From a checkpoint of a small class-conditioned image diffusion model.
Model: 5.13M parameters, width 128.
Rows from block 5 of a small class-conditioned image diffusion model, named by matrix and row number. Rows with one number within an expert belong to one neuron, the router's apart. Each number is 500 + 25 x the weight over its row's rms, rounded and kept within 0 to 999. All counts start at 0. Numbers have three digits each.
Before each expert's rows are labels from the 100 images, of 14976 (inputs lightly noised), where the router gives the expert most weight on average: "place" is the part of the image that holds the peak. Only what is clearly more common there than usual is listed. The data: rendered rooms with furniture. In brackets: how many of the 100, against the usual share in percent.
# router: slot weights (model.blocks.5.mlp.router.weight, 32x128, trained with AdamW), inputs 43-85
# up: expert up (model.blocks.5.mlp.up, 32x64x128), inputs 43-85
# down: expert down (model.blocks.5.mlp.down, 32x128x64, transposed), outputs 43-85

# expert 24
place: centre (34 vs 14.1); middle right (30 vs 11.7)
router.24:490502486503471465513506478513494469532512500526493510526510450454495489496518499502510544540463490518500496506497516490530462483
up.0:494519473452495504481501490502489505498541456465468466507493489510513514441504465524494508442523488508520506486473541512548504527
down.0:443473490516518516509498487501513496493456506517494506473487512520487511524543495489513495527482493521489519444469503492549483474
up.1:485466545495508483490491473471485472516498461499506478504499534509468513511528537455466510523546485490489496482523491533486498528
down.1:543500457455484482485480520503558471504468491514514492483503496488511452467503478518503446510544469459503499473523469447496523502
up.2:447487497518545531538501494518481497487523492506510507509518466483481467494500471514483510468530495522467523492438510494547488551
down.2:493529526486472503510520498495497461527470519509499509484519519518497497508500526507484530479490485495542531513474510460508481506
up.3:457510497482528518487464482497495469503435466477507507560530480514517524477494469524535510472482483485532492486464488538488521494
down.3:497506492488512547479520489491461512513536502470510500515478513499504442489511530520479529538457502485550512490512445487484474520
up.4:492531471488512490497510450490527484531480471509503498497507544514483515478532483500500525557517547529493491493450507514503484507
down.4:536476456447501500547520461521509499519463477502497486495506478518517507513496496486502484483517501544487536469566492487508494514
up.5:528494521487525517561480483521478496507503484501522433502508503506521498490510498561501522478541459495498462511489506515501510510
down.5:495473533536506503543504519532517486441493475479520473501513523488486523493495534458501455516497467471518491502508512507496531534
up.6:470483517495504481484476487511450530503489471500509505482496494534514507512487525523500510497481517493531518480496458520466497477
down.6:476507503523496441507514498468551522506433509463502503483441542488509497511488463455535511514494545508517507477479546529494474507
up.7:454510484439490479525515503513420507477507507495495518500483493491478537507515519464474491478502490499514519504522504510569521501
down.7:478498532517515435507500456474518503480465516463516511511496497504487519502531522505496489519519520482464515507455554535541517536
up.8:471488538543548493442492489502511488500503499516479477545488503533513529528503545497480510510481490471478537514437497483496472500
down.8:439503502458483489454503537474510507488486493491505525457501539454485478457479514476503497510564497532508495525567486494449481528
up.9:526524493505512466505519502497486474490491481518516502432517509515510513541493541507504518489483492459488482496500497527466484502
down.9:537515487527518502472505490542507450488523460503487513569511518471486513497512517502529492533492475482526470504459480487481553514
up.10:523528483490484512532505505496514485493489473509542493500530487500506530466497475490480511527504525569496493468514480494507461493
down.10:519518487505559459550529486528497467508500486480517497462472471497551457535515519487489506472486466523508544485463478508527487468
up.11:544464531543474514495511466481533504526480477512546535480494531474517519531503522468475523505480456481509504504494511517500469493
down.11:518489508517533522505480499489473463490499472484503529581529473495493514471461509496524461526457459551510463522525488464507508526
up.12:430493505521512564444528532517516493471477480533501512481529491488465520485488459482479526483481560507499511494486503502520451516
down.12:474500482464511491502534580478463466527494456492500514491475485495477466515514497521494498517518471535488510455507515491528472450
up.13:502507487489467508494489479494515525475507485525505500503468511500477530521467508502507508473483483486541480475517513481495500498
down.13:496513521513509532519511517490516559451506492539494483522531496473486488478505524521462519516506504515539522507488446472466495500
up.14:521493442498521511525476497537507509475516479525525464462496495519484546480490487503512516539509519471463506497448485506506484519
down.14:533476501512525496480496489490504501540543523515466488518527501524480477523495515473478525499515490457487483518507464469504478502
up.15:521521533502503491527513476491503494490457478494540475477478508464502509455561499508501483464560485482480500516519501543482477511
down.15:538522508534464525484477480495486495486526472468518459491486503536507498508459464492518493551524502461494476468460518458502509478
up.16:574484482504520510465508490455516470515485523519510504499531466465451510453513510469520513537503529537514503478503498496464503551
down.16:547501474477472493496438483492477487536523553458483489510500512525473512525505503492492511471456499517508500448510489497487460537
up.17:551493498508508482493446482526539514445474522500513513494526508473559479492509509499503522464490478497510490491469510514512491525
down.17:517498541524511507502482467499500507444517493508491504491497477547499498521520471478528541524559496477468475531534484483490468519
up.18:536486506499491510504497506508548517462496510552489523500501467501494465513525481516541543457491488479478504511539483519501500469
down.18:539488459534531548526522517521433502493504510552506497475464530512501530467471484509489477513474517455491522543493482494489509460
up.19:540507477467467484525476473520480500503555530476513505502482480535497486513480529477491495456577485499500505506479485517499509533
down.19:479478513522516490517476504471501491534490509486494496468520492504482564424506482465504487517566501493478511496509490524443522534
up.20:487530520480480495478484466494464500510517495477495534495504440557505478502481523517523495492480497546500509505458453569504495544
down.20:493530462529522499512467524493517493496476474486499489521494500470495450489486494507543528526483486523464537517505474496487513496
up.21:449526497513516513505474551522496526534480544465469486536512513501496436489500474487541505513495475492496493492519469530522534494
down.21:451481492491500505506500519523504478506504499507491522467484495458484478433492503481474477490444538495525494555499515489482530471
up.22:482464513522527487498488477508503542510468497503477523510542505511514488505491557512497509516467492481501525513520520501502494505
down.22:455471520517466492500526517474523515469511483497512523490499514501488547489489505512525502467504500517510513509490521510517484493
up.23:516469486541497490489537483487562504496499516511488497546520471514524531538520518526495520510515461470528547484477475489487526491
down.23:485487540498522502501527500480464544468496511540491506473510531503530497510476479476508541544536470526519479499502508532483525535
up.24:558443516525494472487475468479526519524549545458521525495483487500482511510486500544494483473516527501512492465441457491502517503
down.24:546491550451485529510509490498471492530451495471490491490536515501482506523525504455553507519494494499520493512495506528505476511
up.25:448521477524479484470472508555509488492491501483466525508496484488454491475512505475490501443430535506480480533468536509502465543
down.25:454510470525463511469493520473506466503500448482511536508493439501503528491527508533487527526492536496527504469488502502488495495
up.26:470519455468465487506492484463541487500472475504516537482528494499493524527517479490492512500497491485492505474487520492458492503
down.26:488523466532545463476474500503441518505527490506515496522484489499523450443551497500465488529467479485519484477505473507493505466
up.27:483524522487478471472502504518503522492458487503511510458522490482523491505480500451477515543463485475511460471524481501457481493
down.27:473487525518525483495463563510523498539492490478483481523433501512505523534520493512520523486487504484535529476513514491489497528
up.28:444513487523530531489508502511526490450504491471500540513520504492476535491484525478519516532508546532502507507515461519495482489
down.28:485496519477477506503494504457483506508524480495502464507471515546472503547507460524525483475531458559489470464484511520531512499
up.29:482480491475473522467482460492519559498580488503507517489533508508508510477486522507484492514477516482519497511499476532467520475
down.29:498505495504490485510496511492515493496464559519536518492489560467527511517525475501537512481490539492489502497483497482534491501
up.30:485487527517510467508503503482487481502527483502530492525489510471568461534491542492504499470524468488492466476503497489528475460
down.30:524529486465496510473478518494489456511470480488476469508506513465514531493509470453496493527527503451479519519474544535531474479
up.31:482476525537509489507531504515458518526460526501520516558490506505515508508507554471504508488496522499490501497514524514437484504
down.31:493514493470520484506515513497531486452512465522479503481507505470505523471483465520487501497489516566527503479511551566468509483
up.32:492482519509494475528471502504418468509502491506490508501486526548487507501515494492486510461476465550475495514494494500529461453
down.32:480481515522498529534515485495561450521474511531504486509443493488513487496520542479494495510470474480464520526488558509561478467

# expert 25
place: bottom centre (45 vs 11.7); bottom left (31 vs 9.8)
router.25:477471507500496508521482447495499529530504494502471482412514516472531503518499478460493511481530470449489506478481514475553509488
up.0:505525500483514524500500508478499507516444529529472499502512478471500484493482472460475495489512527531504478505516458506465490511
down.0:468518472455500549496476450500525500532473501510481524484548521547479474508513529498480536539463494514521490476489524485523522504
up.1:479537486497471495496496473488519517492522474500532517570469496490469530503472516497493529480445541475513520491507508475499493488
down.1:490490510530517465507486541506472528468477518518487474461469527508493485490499508527554470522472531494515499498459513519470483485
up.2:494468494473483532511471533505472456497502485507535474453495494514510516494480500514528518514522514524507513524505463509513477527
down.2:557506508525496505488482506532464496510515476500523502510486489485470510495490519492533510500472493520505519496469471490506466467
up.3:479523524437471508497512540501466462495528529502524465520512480500511479506454475463485488534523498544483507484516501505481529532
down.3:497509503547535477486517479489489483464490502520503513493488516502503504519498511473502497495485475515501466514482451487477524512
up.4:482492476542435516468534483485513461512520530543513526463467498516499478584496495522511490524543525476511511520502491537522520479
down.4:492506494431521498484507485518503466468482515534503517531521505528506515474515470483475500422508535494525495498470471538450532527
up.5:484529523520450551472492505505451481531485480532494483484472501548482474501497480512486493522523523497522472484470470484443497526
down.5:469458512507513588497484481478525478479487493498486523498514492501499503486488530451464467471520478483494504495505495519500503461
up.6:485485499466476499468491500497461530464487490506505498498478502511494474470489484496499506421501519548471516505489493507496459512
down.6:491549516511516504475512507509539478538520435526488500512482497539502549550477499517528502534489552505497501518539454484466482504
up.7:509516515461503501490500522469485513493506516486547507570490502527533511492470468424482483489499531499477484513519466506486503529
down.7:473520508503531516490519516436497475511548522507493500456478514482508486531486515531489505534461527516520536508485498558500489468
up.8:535521523478504491486493470505497508467483450527486516573466520516480489493476536470508518531495463455520490469480535495506504470
down.8:492475479520463496457524447483499500520527454544500483460555495491538551462469494497473507495481499477526498510489492541493526490
up.9:521488464499482543508503465529513515497473469541537522528492497498510492498514486547526503438496471475502527457519497514458508493
down.9:488510472497537566471501510514485546521499509536506479445487467458477509531485452451500487543513471475493487522465501507477511486
up.10:458491533470454497451502536540499477496529530536541521492507474506497521518505524520480500508520531520484491495489494556462524494
down.10:508484511505507492485548513549491444487475478517481498540489454529506517550472511477490502496505459463519494494502483511479518509
up.11:512503503511504489525547493532525525528531509501488498487541494510465529454476493490496487483444446501499533525490487483495523495
down.11:486511512483521505484509518524470513487496496491481471473472493483447504537491489481529516522469524533486507486513482567471549494
up.12:522491511520495468479508533470555484489508511488504502554491483495538520508508522505521514448436471456488497521490484517529500454
down.12:503517508531515539440512530503473514523561491474531526454513502482478437489518505506493503530514470507491502545486508520479465493
up.13:498529515516502502496459525509490489527436504531502502514527494535519491482482493540493481467516483501494468529486470499504544483
down.13:502530493473547533473523499504535507498462474490525529528539497471539508465490493473478546494509510518480481437484486485533541505
up.14:479537539465446534500489499493505484510472501511495476490503512468531455484433495558512506492496507471508490526487476488510510554
down.14:458521484505491546501501537490516475529505504517491499490526511514502479529473500430463484531498481521517496473509474495558469529
up.15:501538521506521495506513500486557477528465526502515516488511509509452474489483527519500497494481490520501485444506473512534500454
down.15:539478477529499472484522460467469479458508492496489509483475489471471503467504425472456482475525500529494489450496504485505537439
up.16:484479463477513461503506493458531526507454528512491503556506490497517522517491476510519474541480514434510483479509505538488517467
down.16:488506511540522484508512473473535527503517493504498507472519495528470465522507519489463492479528546522505464488492562484483493535
up.17:470484494524515565509481464481510513475479511487483523522525501480505502484501498530484483507459496517504514504487472484547508475
down.17:484485522495462523469503482490503470511522502476491457435460482517509521468481471475494505505498510508470503488483489508485515490
up.18:500521498432517496500489528487426494530517516479473543514488496497508521522464499483517504451474506461486480502584525507448473518
down.18:555505539493519529497526513525514513485462420489501483486484540485481501513526518509515516530498492508513498531469467501469472462
up.19:471491487499472560467432454512459509484496480510477493610479524537501526521496501471508505487481518534525508496450510513474497532
down.19:462500498487510493487503488501485469496548485548496505443520482496559483502488462494493507462488519491496494554507512491463514499
up.20:492476508499473565512514504462479417500547512493505511480452491493469513493517508511483500447548540491491509499463474485491482528
down.20:472507517472502521504510461532515487499474518522488497489491521531521486568522499454468471497523502517508466456525516534470488505
up.21:494496485506521440504503472491512505513524540492500496578486474530573550499480493477522509490489509513507510490537510514518515469
down.21:491522501470524528473464496503503479558498487469518541516479490476503454494491504546478503514503496477537546506520486487506475510
up.22:480481479471500488495490475494518488492457482469495526526467510496520519523484489514516500494461475440530522499501502535541498476
down.22:490490494499467470490451493526506529496539523464501488493509505517483506477518466535495496503507495453501503511505506477525532483
up.23:525502500440524510481485499528484429503517521489498505540488481525494498517499519467494510520523490453493528491502545527482504535
down.23:491506508484516496479543525466463463515481518509532520478514469488521465505501472477464503517467509505498489503479480510543501488
up.24:535517479567506471488478494530442457502479498494520483503506514489499496509560515486508489511546512418499499516469495555494511495
down.24:505466488482505464499492523506545497484485515489472490545444525500538493498495515505505488468574528457540503496499528462500547469
up.25:493494495500470512537463498494508477488523477500469509522468506549487525522481509471491502518475481474485513482536509467479547530
down.25:465485489501546475503488481482507506492468503508509492507535510464517477503490471527506509500465472482484504507486519528478524499
up.26:509490498501480478524490487486493498467447519506522505510518519510514485493491503526507516484534514506528534495488517505505460499
down.26:489504492500488526516521527502510471539510502502501539502489524485531521514548508463491504491543495500511528483505538460461509546
up.27:469478528496483505479506487482478477497470484521509533572503494508511527504507562493487502542462505468499525481518471486519458435
down.27:532469536521495524495509511468512470501492468468502482451476506526517512533480498485536505493486497495483483489488466520504486477
up.28:525527532461526545476518523470516492504471515491529513473484522470489495495507504478526515489520542525519494508489464518461519484
down.28:502496502504482468496500484507434491501516497509483522536476534518495489508491514439502499488477509512513491495492463476500485449
up.29:489502529485503504511494496468482509505535493486514500491534513473549495513533529483499489456501563510489494510514498520497526484
down.29:493468522527459502479501479509496524526461503485508512506447475508476493498481497488493495497508532521466499465518532481501506470
up.30:501536510477540560484479548462539470572508516481499529454498519478486462497499508498526480494466495527471510502512524530498489501
down.30:493550520476507502483535517501436471480501536458511492519500524531520488506502482472452512495511491526492508475482515473506496505
up.31:464486486495460488515526461508538517467472505500519535576504486511502528486463495476523470450460516508510507492474522508509506488
down.31:417526501470516528505536504471494500508544518521471486434491464499509495509497473497505527507469473437483515509516547538524487495
up.32:462490493521521506485530484501477475498505482521496510458504512469508520435500535493542520527470550482520472489493507504487531484
down.32:491451540527476486512508489498510482521482516469481512553468505486471502512494561483528501488487515466461508472512482459522540486

# expert 1
place: top centre (60 vs 11.7)
router.1:503529491481520509512472516534514513476530491564498497538501484516470510511505500561534512505520501537559491469517449529481501528
up.8:506499501494488508489517525503537502495505511477522508541505486510516493490491535482498495454420497491507518520505511460527487533
down.8:475558457479541506530485496474514489467464453526514496489484493493480485469521507539524512512447516519473517495474527485511503546
up.9:543438498497491502516503478491512504500547517568534470487508517493525491523528504515503518501459508497477518505512531485480495501
down.9:542508492516514483485526471510512497515458494534471531487517480507496540462503449438491485501489472497458513500490467522496495483
up.10:569496463481510513477528489491535520497487498430505510519494526552531517526504468474503513477467440527511505486524463473465507516
down.10:523489533505494529471476493500467521501506474457511489453516506466491462475509516513500494478484497532475499503491481522481496513
up.11:522521499523506498506466516477481541516498509513564523564504521512509475504491495497464515507499483524531529473495490517489503469
down.11:463462540469475545518526494489536482498479524510493493487473471497492508498499518551524462480488519517539522482488504530520530446
up.12:528499517523502471508529509555506482496472459470521502519520521485520489478533525528512503514514489490515508472487453543455510515
down.12:480512525516486528439524528518486472522500453539497489497504512503493501503468526510466503495508525477524499507502461498482507552
up.13:533492460497465491489490510503518502506476474485533496517502493511498502496532540501492520478519477577517512456522473535509527516
down.13:505460482525502505491502540483454470499543479483507496515474458483495447540493547557499498519494493527509495493480530471490569510
up.14:490524457486513495506523488515463452507487494503569463496485514533450489485505482483521463533527496444526453491558505499450512535
down.14:513556489509535482480462493489472486494538474468503532511500482493478534530459479485477511499502481449525491489480489461519443547
up.15:475512497490542453457496470498449533524469485493509519514542504502534488553480557521505493474467468492523476495510506513481509450
down.15:493512576476477494526470524510548476470524497511540516463486500529512516505551502528497537543494506476486505489508461480522517475
up.16:534465514521502532506490499468496477468537502501495503529515468525496530476528524449504501481537455536516528508516523496517524548
down.16:520475498508535504528531473478535434467459488493488496489526505511512492490533522537509514494524465528500493478479494495523539522
up.17:476495525492465473500520488469499457505492503530525492524501489497525493521512496514541466508457519454484497502505515532470498517
down.17:486555513458511513514549486482500513511498519512475511490487514495464458478459484510526479498487499516505539488513477485480513477
up.18:547460493521473500483485500503427437542472496517504466468514485500549502462518521501514523530518519529525497487492561468478445468
down.18:524490494482521492490477469511511515482548498511515490527494544472511503514520513500484519482490461526460513494490563475480472470
up.19:455504511530485475514499513514490459467505519487471524526482460510489497493490506473511486514449487541506504514528504496490468525
down.19:448518511461464514464502444506510450491533493502483525481522504501490498515539434516502514521480483541477506476476483499492519509
up.20:536496501472487507488479476522473523505407472495488463459500524495503509499487510535498521531521535468521470450513464510491482461
down.20:518471511560467493472525496541487541504540469481510511510487481493514522503520478446474504491491502478519539490477482492505483439
up.21:510489509543541533511478488537521507485478517528413464475473475455453491447487479491517502500511485495510489526491451494501502514
down.21:492465486485476492502509540508477541532486492521499500499486514492513493554534484470479490515497506542492457498489436480479498483
up.22:528461485509552456482498486424497540501453495457510499521494506540501516486481474510468526486521471511531492480520496488497458519
down.22:492474517494500487463458500449515500481534488521505503452519501518471515522512485547567496502509468494514478509451525519493455505
up.23:520501513509491521506523529487503524464479529500462500507485510465492478509511506493526498472498473543488464458481498476534494482
down.23:528424526517525523488553476481492515517516487516462487469512487521487499534482495468459500485527503529551460538536515498461480483
up.24:489513521520537500522472464506440511517478486497509478499512504464460512465518500495516505537504485543461496524475492495448481469
down.24:505535501496505497523491487504524473459523489520488515450467484523514516497482510501480453467513516469532486540522518464511496495
up.25:505511485483518455483518512500504504487545483530457525462476454498496488466505507497493520473536448465488480452503496509493475485
down.25:515469508507520467448463539495507515520495490511515489498493524517499500521473506471524502522532480487493525508489501536520537494
up.26:485477510518446513469479501516445476518495527492510460525465492494490515506488506507491527489472527517493517509487511507517505492
down.26:547516472454514528472482508497550513494512492478508459518499495482559475495502485530468508494478520498506499489550458482471459497
up.27:515521522502489494506461509498521529489511497452476475503475526488515502465531503494501517515534549452504460501479511478500502551
down.27:483494487495498475505470534521493518510467507457502493534484535522504502531494566459507508495508495494490452481512497461521506537
up.28:477512489493493475497449497511546513494512471464509505531493502487501509478485545476462526515548529484520538478468510475521506514
down.28:495505510530522463492521510521475490477506504505522510517523476499532476492512518529519498517553456491463499516555491549521538474
up.29:457481499521498501508507505496505478469503523482571525491495502503474482485490517490526518548525496488508493487457508517479478533
down.29:469481481470493472504519485496493501525457538482568502492520545518483473452511492521521501499478471473518482480525499535522508510
up.30:468482502473455469445470497457472463547496512493457483526510510484465480506504516536504496442536504563509517469486524505509502479
down.30:513471512494529531484508500494500449547512512500494500470524526475503533513519524454486508536545449552523471515551504502522457553
up.31:502504507539473513489465515519450544484507507442452512494476526515507513469502517470480537484537537518516521477494506510534521498
down.31:472488522478467502523470470505559507483491482450529513512515490543495503555480520524502491515489538521470518480492498529513529513
up.32:484516515496446523500475522498515474507524500523540527527505500443507504474512513517476488463470469483529505470524485501468503534
down.32:481525502508497564525465494469493481496480477519517531513519509511511530512497522518516486544442462515522470526512454462536522497
up.33:437517477510509476508500492512502438540550483505524531519561481511477511545480512515513511438514520497502520471475518496480481495
down.33:470489466526488518467492501500466467456481527508496463521462521487515517450504478524513474547548485490545485476507528509515518453
up.34:523509515525465485533501473527480507475523477523482478518540487442481504478507476504476516509442495525521534503485470505532473516
down.34:499536518491463496540517460512530534530504515517483502506509465504475521492523452459494515477471526490446469490513458468509460503
up.35:520499497469474524491509498482501474521491534531501498544519503481541545509501521515506481462532530537502507501481513498489503485
down.35:515515527516524487502483518458454484427467483544512517471511505508506520489548490448485504478496519545471500523464536487476484478
up.36:519468507472482531490491490517455528490459491531482529497489508509482531510493503482495500505522477470500526468509508534501475472
down.36:513504513561525507470514485484509538481518506535487501500497492523463474511520526485521497501510480507496504480478511506470470486
up.37:520455483513464488522518459480516486471468487518497499503493523544507526521495478493479499495470455502503462479557539495430540529
down.37:521486519488531501448539507484480489511561485550520509486474496501535502459487449492502512519453484507520480489483500488495494522
up.38:489518453445454498511497463533526534540479458490506497474504497497519484504523495488525517501526544514474502493527475499557466456
down.38:522551469521530511518456518520450554454522530490510514499466526482520484486463500473496505478492496532466471521509534470496515463
up.39:506480512547537483526490470529501520448484462504497513515509499510523483536482517485505506524503454520496501502481497489499484534
down.39:465426495470475498510503498465503506571526505508492488509478495505480453458489539506501542509490458477498498481537478468553530486
up.40:488522502466437462493483500502527518523505482547528476521478533518554515492488484509508487552511507506512500520509523488518487489
down.40:478488496526566487536474487491499514506530512550501512467501474468556486465538523475463534490526488485483507500513523529508507456

# expert 12
place: bottom right (37 vs 9.8); bottom centre (36 vs 11.7)
router.12:490511524487478496492490482478532514536510550495477530477532508550492494505468482486502515503471488478514516488539513497537501490
up.8:511510511483521509532463545515490490528495449535520475508502513528525495514489537525493528524491467499511488480518514485462457493
down.8:509509524515466510484512501489500552472509510528503524504498490463525470507486487464491522448500503485482501503492514522474493480
up.9:522472526499475459516505496489461530516442476513486524536503514488526530482493499505505509468526512431540512483449508497473484491
down.9:502499531505483480451465492544518532535534506495480511502512537523508512542520498514488477535508521493528484493545510545488468511
up.10:507502473476510502503527483485519521482486490502501500470455500510497474524510488461489494493492502461503520523501537478508491465
down.10:529471491509491488499520478472487513489509483476506512484485501475475554497516509514533540550529483517484531518456556524513468496
up.11:538503498520494508465507533499437525493482514512413500497480473537474499498481503465487497480490520547489491487501522500476520513
down.11:541515469443506445536505487517530483470500538518514488525537539504460490507498491487535507509484481520460512543524512518476494495
up.12:555512486461464508513528487520499554481493494513493479446532491481486498481500484491490490517489504430501477478498523472499517499
down.12:485494524491523505476474502512516476517490469479503531498501485546493502542469499500506537460449543473479478480463484509465493487
up.13:510482453477479517534522476479526476480469462502495506524488509510524532495485520503514509450507514506513483504534473524492522528
down.13:521479474489521516528478521511512472512501508525520510490492543515500478498494533512488495540528476470473478514508452524486517511
up.14:504519489521487506490506494539487481463529490493488463524513489518445495476500480512492493469538470537499487482475466521445472493
down.14:480519505481523489481505464508509440492464546493515481509503533518507520500506440474478499486492445483506517533526510526453534517
up.15:506498482508512492523504512507496498515479456524443454519517470496495468500540490544512514511471557493491542476497500525560495474
down.15:504500512469446498526457467547548497501502499521498483516468465496484488499483515476509504475485546524454504471476495480553468497
up.16:551493481484505520505496490493512524474489480527484483519496487464500469520467514492492477532467496476501471500541454515467489490
down.16:533486494514456530532484531479494496533512521544496480462466505516484516486551510496512494512488492509478486514471478509472495501
up.17:545480546493479531506488529511491479472512499501499488505458484536511520514558481547529502463520477522488465509488517520511446495
down.17:491535532531468508523526447518486494506532486515524528505462475564504491534557413524507494494511489499477450481517477498533546521
up.18:494459469516504521477464496533485510479503491504451488507485514508472490514484528529520512463493498498524486506501488478477513539
down.18:478460491470511490516521492520495493472490473521531494486505465518509565533489490455475493503512496570484473492485525515512503517
up.19:521523526467544487479479481491501514505536519507524503561528500503529491520454479507489516539506486459487477503536513475505478536
down.19:523497510507440525472482519461482510440447450533501503485496512507477516543510492544528492477522518502489433454486539522493503506
up.20:466495545532518477485523504500465488536483508517507494483535483488508484519442581530493531535513551453498478527474518467475519497
down.20:514473502511507425503548506502510481456490494513493514510460460485544508532534522500512543487475539490507467538513521492486492530
up.21:478492498507529508504454478535437446517504465502536513551503490496519522472475513488536509502512499523492511481520549495505467470
down.21:482505507509472514502510492540530510500511514501509489470522497496514456498542472491446489470510525548484489456492507521524503505
up.22:524485469507517507501499500528502499510507483493489498464513516488570471507481485507484515515493479437529464507452481545543526471
down.22:572533507530505470504509480516451499487502492520507514501485468552521501483485515503522505499479527494464452526527457479536491514
up.23:517512518481495549490492507517518498533503503494513468573527481538477510531453501497521506484492483520486493525504468492480496508
down.23:521528530508495457489505453558471501489477507528511514526466492519495516499486473453527509466521513455502502530531494468482500514
up.24:521486471485467481478509505501532455482520501508517458588545508501464499469527468501474494501515453494472484503496469529497481585
down.24:479475473521517487498495507504462457514476500491499470468526529513500486503475489494522492463513485506512473533515501486437520510
up.25:471478509480502490469500494492475506487505504513515486566529480505528520534471464480472526483506498520492478512488530469506535547
down.25:476489483516496495519515481501497550497537501519494497478495511521532484497514523486524487491544491512473483530494513554491527511
up.26:538466521486497495504501511516474524494471502511523520505499493512508500527497449513505508518549491458520508459479495555461522498
down.26:490493454495470461519501462483505530511524483507525492532514524481492491468517480518495510524501481507494485494509534457459515509
up.27:522509522474515482464468487493451530506486498484491558516508484543508487496465508513496500532527533556512488486473492498461483492
down.27:504518464523520539476486521473516504487503468491506485470464466431528501493539518507489461475510513543487518502484519498472513500
up.28:483494479475491471491512515463511557503509520499520524542521498493560504489470507504522481473544522491486507500468489497517526470
down.28:486463498556505481484486501463525513426487483513501516522483495554520536469525514518472491513537501539486490508493508499482556476
up.29:507496524486526492494505509493492528497486499508387473487499508533548499497494514537511497447508516496482500494516519491509450501
down.29:489509489524511479502521494489463496515488471498563470485507505525469487502505527480489501524480478487476543528501491486540489528
up.30:523508492505496543495489528507478449495454526508503505526497508575471502524517488500492482499519506453519509480502497553476510530
down.30:524501483496500483445469493498493503564492511489516502476472545497459510480516460486461496536536514511526497499519504467461539499
up.31:465497515522472550501509512511570515502509498526518535508495482475517501465468538453522525519473509547508537497506487481471505464
down.31:479483502477510534501510505522483457483505512540511490487467507532531541550505453517538473526472463553451516492507494537476473462
up.32:500519499498500530506511463495546552504519490507518481532501486452469467543538487497499502488507510473505505478514498497486519509
down.32:515555540489520503503506481482507498478488520445492498489515481492526499509423490521482485503499516511510588486493486489481441513
up.33:524497503506493481447505498488493506526494457484528488536506532507524494489522473457503500575487505500464488497527507489532448490
down.33:568541470470496502511515506482458514455454521535505483470489493475510488500506521544472504472481524507473500508487479495512475462
up.34:492467488501477472505485503514442473518508477492515465548476511543539517503501506474495486480519451533497520479555481526507484510
down.34:485507500489462513493513478453536500493497508519495496516491508440493492507518500510458492470481444504500518489485490510514506469
up.35:488454486480513519504482492488484448515476474489514498508488465465488531569478504493511514529474541519482471500505471475501514500
down.35:463487514492484476486475509486511490449474531505494506505529454536507545538478519553497520508452523524476496490488546552508459512
up.36:509492544524497503550463505505466498489503485491503509495513470520497485476510491479458512527563535489474482518499495508468461506
down.36:497475496530491516508556514514492513479494482511479527522467560504501464490446502500495503484472480513477469511474498421486472483
up.37:518503500501546504479483491519488536482491487505531469517499539536508510471511536484510509492456499529549499474480497518474484483
down.37:514521520507519545444532507517522531516460464463516467488471476473501534518504448507508501509464515518497511493496508513499531448
up.38:475518534515472520500472536471459522523538552464533503521467535558520529519446486452457484517524515506500490508526493494487472493
down.38:497510518470537528477509519501505538470498483487515476514487486479498439500534507506520495487508509481461458490480472515421545507
up.39:490507529449525493474544477503514532463515506521515494484452512483465501557500466496536467527542519476503521526445539485504536531
down.39:472476491514494481461516547535514524512456507501450476516526502479496458460538469544486510536511503472507552506532540482503502495
up.40:515467479515521481566539476507506505553536442506507463443491485489471482497497525484455529469534456490507515484495522476532489514
down.40:448500515511517487529485533479460472483463486495499472513515514475512478517475526499555491457509483475510476483536558514493456534